config.yaml
loss: "mse"
activation: "gelu"
pixel_unshuffle: 2
init: "lecun_normal"
beta1: 0.9
beta2: 0.999
eps: 1e-10
magnitude_pruning: 0.5
steps: 15200
weight_decay: 0.2
Rows from block 2, named by matrix and row number. Each number is 500 + 40 x the weight over its row's rms, rounded and kept within 0 to 999. All counts start at 0. Numbers have three digits each. After the name is the row's rms in percent of the matrix's.
# conv: 3x3 conv (model.enc.1.0.conv.weight, 128x128x3x3), inputs 6-11, a 3x3 kernel for each
conv.0 112:513500500488557536500500500500522545461500518467500500440501418473428434520580500468520543461522526473500509536500500492410426500535500500500500500467500500484500
conv.1 112:475477468557581575500500500482487500500536550500500525539500563447501474534529500463500500500542560500526542437350386500500500500449500500424452500419456514437500
conv.2 093:452500440444500500500517500500518512468500500500525518500470440500500456500500600476531500468534522514555535500470500500437500548526531500463519500457500500500522
conv.3 090:550562500500541500500500500500487500443500500467484500500500500500500500500486500500535518441522537459500500500500500500500500500466500500500539500435506500414500
conv.4 113:500485488500500500500477500500471481522540549544557564509593500500500500500500500476472485531543555540560569500456445433500500457500457551500500438472456427419391
conv.5 109:500500522459500568500433500529568599436500552456500536608500500500454464500548500515556586446500569451500543500500500429449446485500439500500480500479429500479471
conv.6 088:537561534500512500471507479500561525500523500443500456500500500500544547500500500525576522500543500477509500500500500500534500500500500500500500500537500500500500
conv.7 108:463500528554501500500500500433500540500500500500500500500361399530627500500500474440503544523500500533500500500500500500500500553531484500500464500515405500526478
conv.8 111:503500500500524500500500500529513500512535500500521500424500443500536536470451500500500500508539500493542527442418407500500464500541500467477459430452401459527500
conv.9 106:500500500500532500500522514500500500514563547542547535540504505441407470474439452500519500515569537500513500426486434500537500500500500435480479500500500500500500
conv.10 077:500500500457500529443500500459520547421520572405500545545561500500500500500479500438525565426534605422518565433447500398468549404471500479445500424427485411455524
conv.11 096:500500500500459450517500500576535529500454440500470464500500574500468442500585500585544500524462457500479476500544549417407402422393383500500487506500500491448419
conv.12 094:500500500500500500500500500500445451500500500500500543569566500500447500441386500500427442513500500552573544483488450500500500492500500500556448537500500514515500
conv.13 119:500500500531473465500512526500504513500500500500521533500434416521542556500434417500500500500515508500500500454500500500495500500520544489552541455459500484500546
conv.14 102:500500468500500469500500458500526521500540527500537531500469579500500544500466562504526500500539512500538500490500493500546500504538500411531443466535500443530471
conv.15 103:500464500542542478500569500569565562541514473523500481455500500500500500537500455577587563548500465531500490478500437500443436458435445500500431442500485502499500
conv.16 111:532500500500500500451500500565500435500486463500500500500456500507500500500500504567461500477490500468534500501500500500500500511500559500584467550500500477437540
conv.17 097:500550578500500540500500500500514538433487525441500500500500500500445478500500500500515527439500533447500475473424559475418542500500543486395500500462500500500500
conv.18 085:500500559500500500500481500500500500533500471500500500451500500559500500500500535500500500550500471559500500563500429549500405530500405500500359555500461500500409
conv.19 115:509532500567520436500514500534513512552500467500491474477501500500500500500500541510507500536500479500500500500500535500409484500500500500460500446403500500466500
conv.20 093:486500466539580536500500500398500500423500531436500500500406500500543555500500500500507500438542559420500500428442524408500524444447500507500560461452525522488539
conv.21 104:494528500524546500459500457552528484569500462500500487500458456567500460521500544541528473561547472500550500563500500500427415500500500500500500471447477512496507
conv.22 105:500579500534558500563520463466529500444500500496500500500500492500518530500500500500519500445541548479500500517545500497500500500500500500559500519500500500500535
conv.23 102:500500500490500480500427523561533500564500500500463500510500591500500500440500523560500522569460504500449500488495500464436500500447543477478500500491500500488500
conv.24 108:500500500551533500500527500500500511500500523500500500629648611401389500464422513500500500500500522500500500500500500500500500488500500536441477541500486468500524
conv.25 072:500533533500500500485500500540531500500500500500500416500500500500500500500500500540500431500500396500500426500436500500500500500500500500391500500485500500500500
conv.26 092:531500588500500500479500500499500500500500500500500500500500500500500500500500500500500500577552500523489500500500457500500500500500458500428429500500470500484453
conv.27 095:500500500500547514500548524500500456459500500500568567500500500500466500500500467500427500466500500500556552417500337461500448500523533500544394479500453500500562
conv.28 106:500500500500520527500542486500555552500522524472500500478500500500552530500500500544570539500529500500524500435456441500500500476467500440453500389401500506540559
conv.29 111:500500500464571543500541500500526513472565584500543526392500499473500500500500500478500500470571551475532523430528471424566532430542500482548500500546500459554500
conv.30 104:500500500500510500456462463557570566539549542473466472500500519500500500455445458551565558533547537452445452535555551513531514440435424500531528500527522471466448
conv.31 067:416500509535500500455521500528548500572500447500479443500500500500500500500500500560576500500500432500500464500470493560500500500500500453500500500423440500500472
conv.32 107:489549500467526500489539500500544510500549523500561527500500500500460437500449461489554500484577503493567502500509446529524500500500491500508495534502522500500500
conv.33 099:401500498544500500500504513500532529578535500541500458500500500495448438500500500533548500565524465500500461500500491540500455500460466500500486500500486500500475
conv.34 100:500564576500552519472467484548571560500540500484482468549500500500500500500500513522548536500549516482474468492500486496500500500523500500500500500484500500500500
conv.35 109:476515500500500500528563541535524500551540520538529523442464407527524516568500500500531512500550530513533533523500525500457478479429463500432528529429500500421500
conv.36 080:500500500548500461500500500588534500581500460527459433500460500500500500500612500626554500595500452531461425511500500500454423500424405500524500448468500429428450
conv.37 089:464455500535529534552565567500500500609620631627648643500500500500500500500500500500549549623639627619634610457465432500500500500543518500495491500500500500553542
conv.38 088:535523540500500448500500500525515500500500500500526500574500500447437480500500500500500453500500500500534506500500428500555500500500500490500500546500500455500500
conv.39 063:500520540597537500500500500507518482581541500500441441500500500500500500500500500524550508569553519500432450500500500500442500500500500500500518500500500500471445
conv.40 103:500500429519531500500523500523527500598598590593608613559554543500500500532564544516519500597600595595611619438458440500517500500524510448500461498500500478500500
conv.41 070:500530438500500500500530520500570526500544531500500500500500500500500500500500500500580531500563562500529550500500555489500561443458500500500543500500517457385500
conv.42 112:500501556463500543500500500500538554438515552455500500469500500426448500500499500500509560417500564500500536500500500443500500500500500500500500395500387449500418
conv.43 092:500500469535536441500500401500500444632575455573534500500500500500500413500500500500500438632583500564553476500456460536500429547500440500397500514438500577466500
conv.44 095:500500500512533513478476472582573571580592578452447445500500415532550552474469447584581576565582562445440437536545539509524516411412411519522514500527527436433436
conv.45 088:500509496500507500500514500500576517545571529513533500500500500500500517500500500526556500532557517500517466500500500500523500500506500500531500500515506500500471
conv.46 101:500485500500500532500500526417451489500546590500538582500500453464500500500500527415461518500562615500536585500500500441532544392464500531500500439500500442500500
conv.47 114:500500500425500569500500500500513516460500562486530544540463500500443500551474500490507500458539542481533521485500500411502564485532523467500518461391541463459526
conv.48 076:500500450500500500500500495566578524583595546600621589500500506428500434517511500550547500573577531614636591500500445541537488530522466515500439547533477522500473
conv.49 098:507500500512518500485491482610614571575574530464462446500518500500500500441460469616610582570573540453453449561569540511517500453438414538545525500519500468430415
conv.50 103:553554500548500485542562564525583585500473466500500500500500512500489413500596608550600570473466500500528529429500556500500500457500532426500540500529541500500500
conv.51 089:527532500520549500546590531577601500592619579581618585500418500536500500566536541600610500623634571625642586500500500500500500500500500448528500468535500483540500
conv.52 078:441451443500500500500544500465500500500514500586612559500500500500500500478468463462500500530555500629654563386409340500500453561574528495464432500500483534558522
conv.53 077:500500427531509500548500500531496500595586536575555500470500500500500500530500500534495500597595500561538492500500439518500460461432405500500441500518500490471451
conv.54 083:500500547500500500500596500574500500583500457540500478500500500500502453500500500616519500590500449557525500500500500508500500500500500500537500500516500453500454
conv.55 091:500500409500500500500483505500443431500470476500460470554500500500500500500500500452433431490457461466432446439413432486461471500500417500500500493456500500500437
conv.56 101:500500500520527520500500500500532520500548556465500500500447500500464498456478472500521500500525500457500500425480500459538577500554546411491500448528534500513522
conv.57 111:534500500460536541519545500524516500474544560500522528500500548568372469494500500500481500473500576483510531517576466500500500500500500500601430500500500538428505
conv.58 097:474500500449500500474500529500507531500539576500574594584581593462500477465424433458506529500549579544594597381401438459500536500534567406393449464500511468500546
conv.59 103:541500500500500534500500518516533565500521575463507566500500500500485507497500500504521555500523583463512567453500583396500584385472560471500562448500546466495576
conv.60 099:551500500500500529500490515499538547535546554472464478612500479487528500462457436528552544540553557462457479500522500500582500398386382500535525581588559465436453
conv.61 090:500500500500500548500500550565535556500500564530500566440500467450500500500500500537500571500500576500500576500500517469500540454463500500500500500500500500500500
conv.62 091:467500471500517500500547520475546558500568589500593607510500500500466500500500536500583558521629613542660624447482500468500540466500533437500527454500554437500541
conv.63 076:471487475500520500500500500500545542566625612540590569551552514551550508560553523533608581635733642619690613500531512531572543526563533500519528500539536500551532
conv.64 106:500446525500500498500544500547447500500458500500500500500514500500500400500457543500439500500449500515506467500473500466500500443500501500500528500500531432547500
conv.65 088:500500500522500469500423500555500475594500424500448409533500500536500424500500473559500457577500391500447399475438500500427500500500500500500500472436500500500500
conv.66 101:500500500500500500530524549500500500500477500500500500514500524520544536500465478504500522479465488472460488500485500500500500500566500500543500467500500500500500
conv.67 111:500500500500457500439500562530553526462481500437500500500523623500493500441500484536536511476484500451480519500500357500500428500514500449501300500500462500500500
conv.68 104:500500500452500553507473533491500545424500573447500593500500500403500500500500444486531554431500589468500588500500500410500500420500500500547531500483500500485500
conv.69 114:500435512500500500500500455458461500500500535536549544440500392546500505500500521455449500480500548530542521500555471499468450478500500526552456500500451469500500
conv.70 078:500523500500500500464500500500500449513552554500551548500500500439500500500500500500500448500544555500500555409500404500500500500500500500500500500500373421500500
conv.71 099:551500500504500500526500500562535553500500500500500530388500508500449496510542545528500546475476500487500534472529500473536518492545523434500499435509500493500514
conv.72 079:500500584500500500500500500500500550500448500500500500500447500500500589500500500500459561491440470544500500400500500500500500500500500500500483500500410500500473
conv.73 114:605493462500516495494500500513475464522527520514500500572500500500500500500500500496458450528548525500500500507522489500534554464479499464500500500500561464470500
conv.74 112:500500492508500478500529444500523500539500500534533500533443505500500500500428546525534451539534468531536473500479554500484543500500529500433548500455535500464500
conv.75 088:569576547500500500488498500500500507500455500500500500500500481510577500417500500500500524483458500500500500519500510500500423500500500500535537500500388479500469
conv.76 120:500544500500467500510471519523540535500469500500479500500381500500513463500503542521555527483458500500472513458437480500529500571556538394439500500500500560547500
conv.77 092:510509536533500500485475512500504500531522500500500489500500500487435500500455538508503500500500500483455474500524500500500500500500500546500500479513500500500500
conv.78 111:500500500532500442500500500529530500548526471548520500500500500450500500516500454529515500551500450548500500500500436517519439520500444459524415500530402500533407
conv.79 100:500500451500444467527500500500519522500500500500500459500509500500500466500510500500550548451500500460459456500500500500500500500500401485500535414500462444500421
conv.80 103:371444500531500500500500500500469500536500500535521505500582500500500500500536500477459500530505508500533508430456462500500500444500466500500471447461500466463500
conv.81 093:500453577520512513500500479500449500500500521500500510555543617500500500409437432500458500500468500500463500569586601558557535500500500530551532500510500539547500
conv.82 078:500479516570500500577580534522500500555500472542500439505500538518500428500535500534500530552461500500458432414500544500500500469500423447525555380500518492500429
conv.83 096:500484545507533521474472500500500532513535532500500500500500581478500500492495504473491500525536500500500500493500469500523481500500500500500457545535443500504500
conv.84 115:511490500480500500500484426447500545428500546437500500530566500500558500470587539438529565428521574452500500478414458500500426537500477535424500500409407525500457
conv.85 090:475500500507480527500500603488500500500500500500500500500500500500500500500500500492500490500500500500461460500521500500500500500500500488500500541561523477500500
conv.86 094:500539500500500500500497500509532538500526500500484479500500542500496446457525495542567555526534500486466462525565580500500500398409406541556588500495510420446435
conv.87 108:500500500500500500500500460500500500500524500500531500500510444500530500500531500500528500500539494500534484448500500500500500500500500449464588500500587500463586
conv.88 108:500456469549500480566500500556475458586500462580500500457500514500500500389500500551465446571500455552500500434500500448500500406500512462500500468500500441500500
conv.89 118:542540489471500500471490521509500458500514500500500512500394589500485462479500424522499440500512500500500523493530530490500500500494463492554525500500500500427439
conv.90 114:500474500500500544480572539500477500521500499500500535393531547562500500500412456500459469525500500494545527521556521500539534536499553500540500500547500500446558
conv.91 097:557500591500500500457456462500500526500527551452500500500504500465500523599594566510500540500500500455500500497494454501483422500500399503519475504500416500500441
conv.92 105:500425450500500500500596543500526534431500500457500529500500500500500445500500500519534545445500500442537500500500528500448500465417500500521514500448495500402512
conv.93 106:504555491531507500500500553566512470575500431517500441523500500500500446535558500575500453557474416500473433500500483500466500500460500500517500462500500488500500
conv.94 093:500470500500471500486500439500500519500473500500500470500500500500500485500488500500500555500473500500468500500500500500500413500500347484500500477500500500500379
conv.95 109:456463558448500521452500500500456500500500500500526524563407500591500447485455461500431500500500500500532511429500500461500500500500500427563451500500496500469500
conv.96 097:510500500551500500500536527548500500567500471523500472500500500500500431500619500559500493568472458516475453511500512500423500500467500500500526500500527466436500
conv.97 099:544500557533500504587547539500500500500500500550535539462422500500500511500511514496500500508500500556536543500547500500500480482500469565561500500561543509500502
conv.98 101:500500500500483485495558500500500500461469474498529500500443472500500543500507500476502500457500500500530500432500500500500500515562500465500446500500471500544500
conv.99 108:486514499500431500520424500559562555538500513532465496534473441450541470459508500542579551531468501541427500500457500458478462500544500539438547474520500471582489
conv.100 098:496519500500500500500408378500500500471500500491475457500500500500524500503500500471500500459541547479471500464477500414430500500565571500486500449421500500581500
conv.101 069:429442432466456500500470479404387411445423450476458486500500500529500500500500486396392418443431466472461500500543500500541500500500500578582590531541500500500492
conv.102 108:563558526500444471514500500500526520500500500500477467560603550500500467500537533531550529500479484500500444500551575500507500475500500500500549431479500488500500
conv.103 100:468497552457500500485500500500531539500546532548538509462587553500500500500583565500529540537526500548500500505559500500515492500482469511512500500505474500500479
conv.104 085:500500500561500500530500500500500500510451500500446500500500505500478500500500500500500500500432500500420500524500500521467447538500500543500500527500471500492482
conv.105 099:500500500500500500500500500445442468500500500505500471480500500500500500518559500457454500500467500500467458500500500500500500500500455461500500500500500476521500
conv.106 087:500500500477500527556500500479511583419466556446474562500500500445500500500500500468510603404463585427467590500500447500500449500500449500500417537500409500500412
conv.107 130:500500500523519523486476485500538532550537522484500500500460452536543522577500500500536527524513502500500500454452466513500469509500500423436466443369388500500500
conv.108 097:535523500500445500500500542500500513500469500515500519469448500500566519500491582500500536500469511500478537500500500500500429500434500500430435551500428527474465
conv.109 049:500500500500500500500500500481406420500448466500479500500500500500500500500500500478409437517442475500470500500558500500541500500500500545602556500534500500500415
conv.110 111:444441500500500521480544515500500500500527532542568551420393500500500440500550500500500500528543500524542522470468500455460451461443460448500493463500477465500500
conv.111 095:500500500500582552500500500500486500445483500458500500457500507500502593539500593500500500439500500451500500503500428500500500500458500540491458500500416500498446
conv.112 097:500500502476500504460485496456500544446521556418500519491500500500536575500500552451500544437500555410485500455478500500500500500500500488468500485457481500458500
conv.113 105:466453500500500500500500500437500500500500500553535525557538500500461500500500500500500500462455448548534525453500500500521500500500500463458500500500500500500500
conv.114 100:500500500500500509500500581489500549466488532485500542433429449500500500500554536500531573457500543470485535500500500441438441500437399531523500508466464523461421
conv.115 099:584500481500500500500500500500500485500500500500525543415500500571500500530556529500500460500500487500511500500461500500447500500451500506452570500431535506427500
conv.116 101:500500530498500500500500500500500472556500460500500453500500376500500500500576554530510469543502458500500454556500500500467402472500448500533566500500500508495480
conv.117 129:500500478558551518491476456500500481542533521500500500500500500564577558500413452507500500548541514500500465457451424484494500500500505500500468442461507488500500
conv.118 112:454458456528519537500480513473461500564553566520500500500465500543537500500500500500500500555545559510500513462476532500500500461452482500500561500452469485500509
conv.119 105:547533509500464448488481495585585581500500500437416429500462500500546500500500418581571566500500500415395413557557536462464451432410418530533499482477459500455500
conv.120 095:500500500509545546500535543474470477511511519511509525500513540416413454476383471477471500500500520500500519521557540494531518433428467525544536500512500426420450
conv.121 120:564583455457500536502488500500500473459485500465500500500526399473555580500500541500500500445484520456500537519440427500500500500500500500439500500493517500500500
conv.122 120:500506500473463500477492500548546533500500500452462476615555542500485452483500516539534500500490500450456500456460478500500500533558549421446473500539500517544533
conv.123 102:500500500405500500424500445500500500500564514465500500500521500500500500500500500500554500500553500445481456507500500498500500500500500442432500444434500498500500
conv.124 116:500530500500523500494500500500500500513500500500528539500442500500500500523500500500483500519500500500525539500500523500500521472469500519529473500549500500500411
conv.125 112:424500533500500488500525500444513544431500534476521520411556500500500500500500504444500533435500548457500500500500500500500453500500492554500500505463435500500510
conv.126 118:512521462500464500542454500540530507500463500522451488500453586533425384500570535562541500499468500500430500479500500500483500537500409500542500500500500591436438
conv.127 106:500500479500443500478500500528500500546463454530500500449500441500576552522500500542500497541455454534500500534463447554471385534463427535474490524500433541486466